Rows from block 5 of a small image classifier, named by matrix and row number. Rows with one number within an expert belong to one neuron, the router's apart. Each number is 500 + 50 x the weight over its row's rms, rounded and kept within 0 to 999. All counts start at 0. Numbers have three digits each.
Before each expert's rows are labels from the 100 images, of 14976, where the router gives the expert most weight on average: "strongest on" is what is common among them. Only what is clearly more common there than usual is listed. The data: seven-segment displays showing three digits.
# router: router (model.blocks.5.mlp.router.weight, 32x96, trained with AdamW), inputs 0-95
# gate: expert gate (model.blocks.5.mlp.gate, 32x48x96), inputs 0-95
# up: expert up (model.blocks.5.mlp.up, 32x48x96), inputs 0-95
# down: expert down (model.blocks.5.mlp.down, 32x96x48, transposed), outputs 0-95

# expert 4
strongest on: white glow; first digit: 3
router.4:508466434511475566547523440465490462484460523554497462429600548549526480434489414457511584496500432474470485587470415499495491564590591440509466420521616419532491479463417475594401543515627461472453513479539449456488551557485464465526451536476478430429517535518445524500492437505561526472
gate.0:571481521462467483422451482433481489493431512461387483549506567426518517506515600537510508464522512561551573546452548480510461546398507543514633568508428519436494449535554534427515473453442569538546498637463583544510511478487489510585529522475495582555463486504478462607496439496432555462
up.0:546527518468507435442460521509493484485403590479450454525463515409491498509516511500508426506542522562567573624440519520517513463391506525419574580527548512434466470557513523470505527436426556530573501575507610560504475546528487425541622507430484503495520489413436488599484435534459540529
down.0:492515547452501427482493572495506448490581488491540489526507418442507433483579648468634509459492530562568466511433517515457455466601539617545443601532510498501507529443496473499491521533477497453476448483509456570526472513533352522501492583493398509444463474479553423504492548505423524518
gate.1:466524570522570488544500496486519442597493536520410477459537450484510453422566423573384386559571456478480528577489551503541498565478648446509433462481579489494588486502515521605433481468436498536459552506549564503401525467483517524480517537503522420467574504531485513441476461490487514439
up.1:551476442523428529445510464523441553393513469501570550547491574488489549591528562482614596440410546522465441444527480528487476487561362554517581532533421497460428526484497512389536508581571495497516480469435448551578479522529474517530465424502481607515439512474497471535541479509547482504
down.1:499485553512483468477491582535564534523443572534500475526469505417461502481421560515483402504569473560550509527542480451550564548424444462493456637460538490495378545480529534530473546446461508488468524556492540520495579520492487435457455636494517445575519465504432493487484453389355489466
gate.2:550501445536441532589476492422424574544440427550585506578463455523454486464458578452552529430459552404567542406565502441393475463464428417520514534502508523549575554489568533501496483580545458556495511487502506584458505531513465477546465402500436458529433499522526513550529510475605463481
up.2:479439541517511555483568489566581580445581415513408431388582525495519524542596457550470455537492463500460494532372571514519527578543563506563513357464463419481486465498424511483491512440527523439510489411499433438509481483438530497512521492468591477529570500460533446469537519484486481533
down.2:497497403565457499562513458518481587435548494516488480487522531505438547503569491469479566450556547543473513429486539474342572503465524468514500472432404503495423509431562606478461518574526499523488519417405431544432437535509484572484508490445455524481614525562559558560508558525570469462
gate.3:462564531539457494457515540449490453480477509447492493472574545546418526471572477504496498396453520554488463577436519545526499550485547492530428444443528400421577411542448496509498559489427540474542477444544480527531484502563540508575541461453440610517576494402515499567480462368472496624
up.3:488589551598490491472564553502485532500485552479544506512498517497393540464564416506464465482485477530564530576433573504568529513473535431519427420470548381490564442515466513512519532456473518535491458420478524519535530498549552475605503450452435554514528517391511472531435422419428481639
down.3:550495439487495544478487486571456483475552604585569442568432471435352565521499602455520445452500472516520534560436482537459505474545484514479498574472514481469488507477555497394503428551504516481517475546480466610525558515598533426510494477441359470485435453459485443559468459564526467529
gate.4:521480498451438449543497487463492566537449472371585589504497422419514476540400508459535459539557570453603506541573468485416513495428465452570569508573450596526405579483502489586519494477474535540484511535471519456426519556485437472470514426516488431485482518497503522547505624474549541523
up.4:426458448514537552503510520513508430494509561498483453377518544505512556424465518536436467530488435513388602570504473423537420571456626446476496495453500495444573463469498431501470510506469437467443474495559447429478519503485438516512410541543525512481466489573424438374470411477438471527
down.4:544451545528460496478495476492532401519531577543513484524485540465488517419546434459429580512547620519536578585491507380456516526505557507502419496497494525411425494586435524602445534455549564502492451507572522482525575612519505500510498541471426443487454432522493516538536518381430481537

# expert 0
strongest on: the digit 8; the digit 6; red glow; third digit: 6
router.0:564495418424504469434535442454531502464406551566435430571472486423579481424512480501509527458526516586517504478448565454543512461519421553473567472524469588447452502585561482445489471501493597557533492591488564443556393551434484550534458564406456579512478470509525516455527476510487551559
gate.2:453461453625602525569484517602433623474549523487580514554450496493446529544565502526594554403509497543537437491521574492501494479448503517564479493498431514530610449485435489537513555536519525488439438427494565472558440534487478489519443511599462521516435462532568525535566484504592460510
up.2:570514559480462488449479425527565524456508556560483533461556374493511509492572468490494481577494466509474533586477568505419511553582557508464522404545591420413398475498424494587511572499497491580466548468499512472515559577525587497486556522475478538558578522451601505476473438487435553520
down.2:501510564470482527445513509454433456480475620548440514484533570405536557507453713567501417542519533452505481455483581542518486493563496516536536494496502473502407532458538481534487534466501532495510513409514480488518444487490557450559571474425432543501443512464498456571476438543442574389
gate.3:537472502602535529534525622526532507415519522457541524515535549567463517519464582641543561420468547421560454412531482566540474543566484567438548505459386509589520572478555510459578422508545536463455503520480478575483481481507478514483495439465451471509464519561417458545501472538564438471
up.3:458480495487465543593435511457494456564509625434469494436459407475501449426476541391426512566515472441410522509521431557528456494464485508595508468530496457460535459376498519445473581490456513450377548456523528421467485474458417532474501482552544443442439559464546541439540503466534476497
down.3:535543604472541522478519483480521448424571446471392536508503491487653532489379508531461443538496471510445536427473489562556481491504436555461463488477537433581591432576522513508428486542429568486515440353551511557503497532428569478455501418516539548472510489507500451563507543474494495483
gate.4:525496616508514407524492464426524527535448417421540577535575498517468497489503547480573474582463537532527460515518449496476436507476424439571602498507560579509490377438519501521473530581446500522536492491386502520404476581537499513435489474600528568571497482411459457531508435514507549534
up.4:493446489493471468515515449579477468479495482515593560422520546491548471554499497482549502524597501478507501455584461470486451524585429404519628570418545441523410486455503516530527498519541475534489636439468505475492516548557608436416538539584557481520420548553543543495456458509441467422
down.4:454560516459453483561512471480418521460425559589570552556518445464404483538496555445465566486479513513412570483554457405436466512517571564468509485494559544526473613530422480438551482527503449505429489652430503525535575490444495503476533525528536418551493535568553605488508482476517514467
gate.5:494531589536519431546549493413522535598519526416531522504477494503529492536442511515549422471535482574546435570455489553591484473476539453449557480469432552527673435421418555431525510442454542499471529518465488483420505614495468465468401515517501500544475522511444540534481416511532540573
up.5:461504521486515519478482524552475417464410498550556514499507517451401425479474496472525573476535509417478474404552381397507490497559408455358538514504488492543491630479557522458490414545525429510511507536442455521518471484532497469474541634432423454478464493433563522495474498508495488422
down.5:479532576424529515522488520491524456475584481492413556509459506503573461567476658470480535499491469535425483416511508514458454462510466559492483645469471495538502543542440516416506547524458465509567465589499519529507562528512625518449473557503544615548541498566507544562506511468459479371
gate.6:455534447566472470510511420445583522568481559557471544584368527490489523461484445522496499440532476490488578435509557528479562510517486395536478528452499459366475631461580593504560486549513529457529527520512449501475419490497418470519522503462479542416597476491532548497569541490444438556
up.6:409507418521420534547526443545551524551472595553507556536464521426499506448454429485409479505539421479475516456538498560483523531465480405563443495414503448427489543466520525479562445516564501448449514458570428445435476467456437436553505477512506431376591543476556541481531571433492470575
down.6:556521438541424526506528481568448428432536517496574409481589506402486496480589450492552538582483508456566414618490414478453513584606492473515550513549514525568461567420442450544502468528499487526511483506551454482558520476485517567547496596493394418484546517462563529493463507486496497429

# expert 11
strongest on: the digit 1; first digit: 1; third digit: 1
router.11:458517517534405543496521449481547437493481435476527529447470459509488651531433481453506524531439483457570566408576483462454561510550529438471614457481619451507446538465441500472543547607572446453543504509499435404489552472481561470493484463534575527487509496417521589516499466422491475457
gate.1:440511448519461467487422466520590458506568447493471466510512551537489546520554522511479488474379392490466398562466538481499507509560528623554529590493390516426583508600419509450528501531460461483452539520472404517450468539561552559474495467547629514544462514558532493494585494497499501475
up.1:455501550410497466460521487502493430512506499528507486503575607525602544514556523549397526415440447546471411496417521525496487544592502507447474515430510469431543479526462462562467564508478567562410516555452467424420510541553520476451436549524521518529532513416511543493581437514378597503
down.1:461501548482546424482528521542531507460477531469475559452502516589435521526442424461411467609486499497552537567510420508480551464447537386500467473424551480518473561472542551495611496515539450512452503418496495482555531503430468482414528609471546476572632553467469575428546535577472506449
gate.2:400438393455447498457477441554513434500438458495477542530568511493638527452529534487574560387498543522543546510420533494531451536461490503529524542522437494466538409564541485391404533552496502581533541569461519484443420526486515527481473541519450574463431497553545498565603456490510487481
up.2:530567503486455474406513453499453550488471590558500392433545432531545460457507467582474517462463558484490583503522543497464512435563596573510473539518509448510620555530468543476457495579534422439532501413532472462556553467579560574527540393535450534502502449518520460462494477453541475620
down.2:432567491518435555557466558516470416530466512416435552493464556493529499566510481446476617416506448554458460484463478430495436548561496518513511563562524565424586510562529546489454534442428481481473534543545574429557436473541493588531441518476542464514458537564455584489572411430585507494
gate.3:389539599453502487540487448440509520436523365506503514499547495590453513510461435418541501446433469537477469413486471633471451560566513525583513497520533466454535544465468506521520540581520466451507523432442443536473553492462586537429465458514524579476613563543545563514471551454482498452
up.3:429491570395532482571438424422489405451505463481518532469527508522530472435461507448558441458441517606497498409491547550487404466493553579527430572523503440406491575501521448460474525494516519487452577528514488535488522469449569554408553558508536610497526525592542554508538462541466572464
down.3:456454434559497491642535528522527543472527398589528464489604515557435500478559496519508454422466487476490512477449505476519505482438547559575441497484451473420490433440498414514588508538502443559486533365502523494477513543447425508488506465564546532540575479645516481489432501547549535444
gate.4:491522419500517502513520554510436486575522544455487482515518483482518357505490559538455497535537568421594580650473470450482526529429463378486523550548475533472577534587424561489481478493457505553509477515545572593448483520481482507478435449451461421551386488534504511445504484541515417535
up.4:480505373460587536461481594517483496481544551479552421500574550457553448399409517424553517434466559523524500476503480495537393495534531484461470495531464585498607592547506415492489440478510517433592495549525416468542428447544616503502447442492445481497553479529560453521508524503486489454
down.4:635518506472416499380440534415475436440499469467507525508524558466522476500553485533536507523488494506508538485545410459602604495455470604552573485428569514443432492462483541480488562479435454487616576477547503389511468450576529533508486571468515502530476517459509456518568450472486514586
gate.5:466543524532510528477539507503538516615529573558446546459439505495524504502471510497592412585419450492477523509530491478514613464552518517522401450477497531558386521573386491521498435429488542455486529590545442499506461490473566467397498556495584489526433557503527467401563539585530471455
up.5:471484439546456525527459463545514471544521640568553499413431462474506559450492534505544479581419450463534559504558526498515572463600517536523454529521477508521445531590430502469493468501537533449406501583561424505542467467434582434534539504487530592559421585480540477474596453530588485499
down.5:577436522510490569354455383532480485491454582561579547440480538532518529542517556562439535436544513483455441477454532448487588453583499514451476498478461415553521502451480520505430539511472541481497481417480378482452540531564555533565490477461438485493490434569603494490496532428423499530

# expert 29
strongest on: the digit 1; the digit 7; third digit: 1; first digit: 1
router.29:502490474567586461554530500541603544501371482503569448483583458471575545590469484512520500447506659505529483460548456476519439535518605376482508425455459534514506462431470424515467440555484425484521472522515514470474573615490443525525470497543440468495476421536513526517507500449558498496
gate.4:532574448509492577425527554484482553558556446498484446510462600486441477494553514479519507596405426455411576535507538430524509430415524529549457525475450577570538553514491535489458468457597468417464459502453512608501588469553486506556541397485505480508531515550463536473534484536624489543
up.4:483475480472475587471481449495423485477489602539537503498566491547510602480338563551541448510504493569511540533435446572580526548532495530449523491446517472473592589507476457490514478527389500539480535499545513464528467469411532500450495548566449596519602497543568471541538437559425575506
down.4:447473501463465515512479459456579491483452573516500412471511423517490506542404648458454534567508503441481441493544473505478512540440520503524531467429491489496506510529478519460350462497522486539527455555562425633536471445532597472434483496573576487526580493522448577517476506454597572432
gate.5:478565439480495535518518574502480542417514470558597540586440530510553473444479428506469430476427539501530540404560386515415415433515505487528391489481565502551493631520540464518576494591519468509435491401545590492520517494471517526505523491448438482465499456548584479456466532462561476531
up.5:464560501519497528509519526507464564480491498510557547563525530598543508480384423510524502514447457520515568394510384468446332472536540482435447434456620483592545541513563482469514477556504459548448485387499462470527527507500588542528489451504498441421482532531543469434466489498564541522
down.5:465459596528571499514486475525451530473405585582477476527536468431534461500428424460467422445534609441468586482573454495529516532553553442480478455502476521579451499499339497525474496447442465500509573648518495490528506472475430482484551493447449479566518536539567525424459517552505531512
gate.7:467406421561473508439510454700412550484508493502522487438496463426582550488457519550503497469585501569606507434502501526457539513535457447529537546476511468554456421490466518463463497566486550526474479509456494473564573563460458417521438539567462559442468501521512485512555414508482402521
up.7:477345347531468494427486471672456541527551497500518505460508491453549541480459517533460535415550512536599518431523527523459595517552433494524588535471523444535480450510509486463496508569455528552502498496483497532533584567441462448470485520563487577511482546543475440535543453481490412527
down.7:570513636477472515433481444488438508515514508478496526540518543520567488549421404445428522539528523514587496549559498390498488497547443457391511461423582480437528501576481560506496482491574508482526400582536481534618479517494504507500529429497566446468565624414469520516453504485476525476
gate.8:576399465562461434457474444537492490494456363470501443405537454528485521516487547473544505513479500545496559546470500437492438534459515429475620479510469513478559448488548552442489472549528516497552532587475544614432466530541490551480522394550482624561488402383471454523485485486498476487
up.8:481446383585499508441526568475489579479447428474586429413537463470494502482524467564484531477478506507570480486395512510505515492440534446446573444458460470528508568486506555463515526455591512523494504491392503602458488572490480508524504386518539528579497446448440375473472591499559450562
down.8:552443543463448507408570486413482479455500520423460499492594572536435511494546439469496513564579516536484546442559512427462500528515470478515504449523495577509393511564499518505483504492410530508416546569528578468486515446453543584451551585454487526463574465489517532504410477509325507562
gate.9:563557529504569546497484461456445379566552526483482451507573634515530466482455464516532596506495530459496510448450483448437467473575471556514441509493434533532617499584517497488438448452482515551497444543455434386559526444553516465447505419540555530436522538494545409525593493495564524550
up.9:450505480542504467576545479475551501473448530479483536426503440481482538500475438460503439569499568472424537589534529486594509486455565472510471454465540462540408494446457473584530570501557527504465533423553571529490501567459424480493451642490511497587547478603368584522542496404502472457
down.9:547539549621544482543522522504575520474487580445440520503494476484419496506500431552439432450574530484495461543429511443464532488422493523422495491423558477533518470542429497487447560452465543483529417454479633483567463503394443504529523591455534436544452435477469517453465498422510534628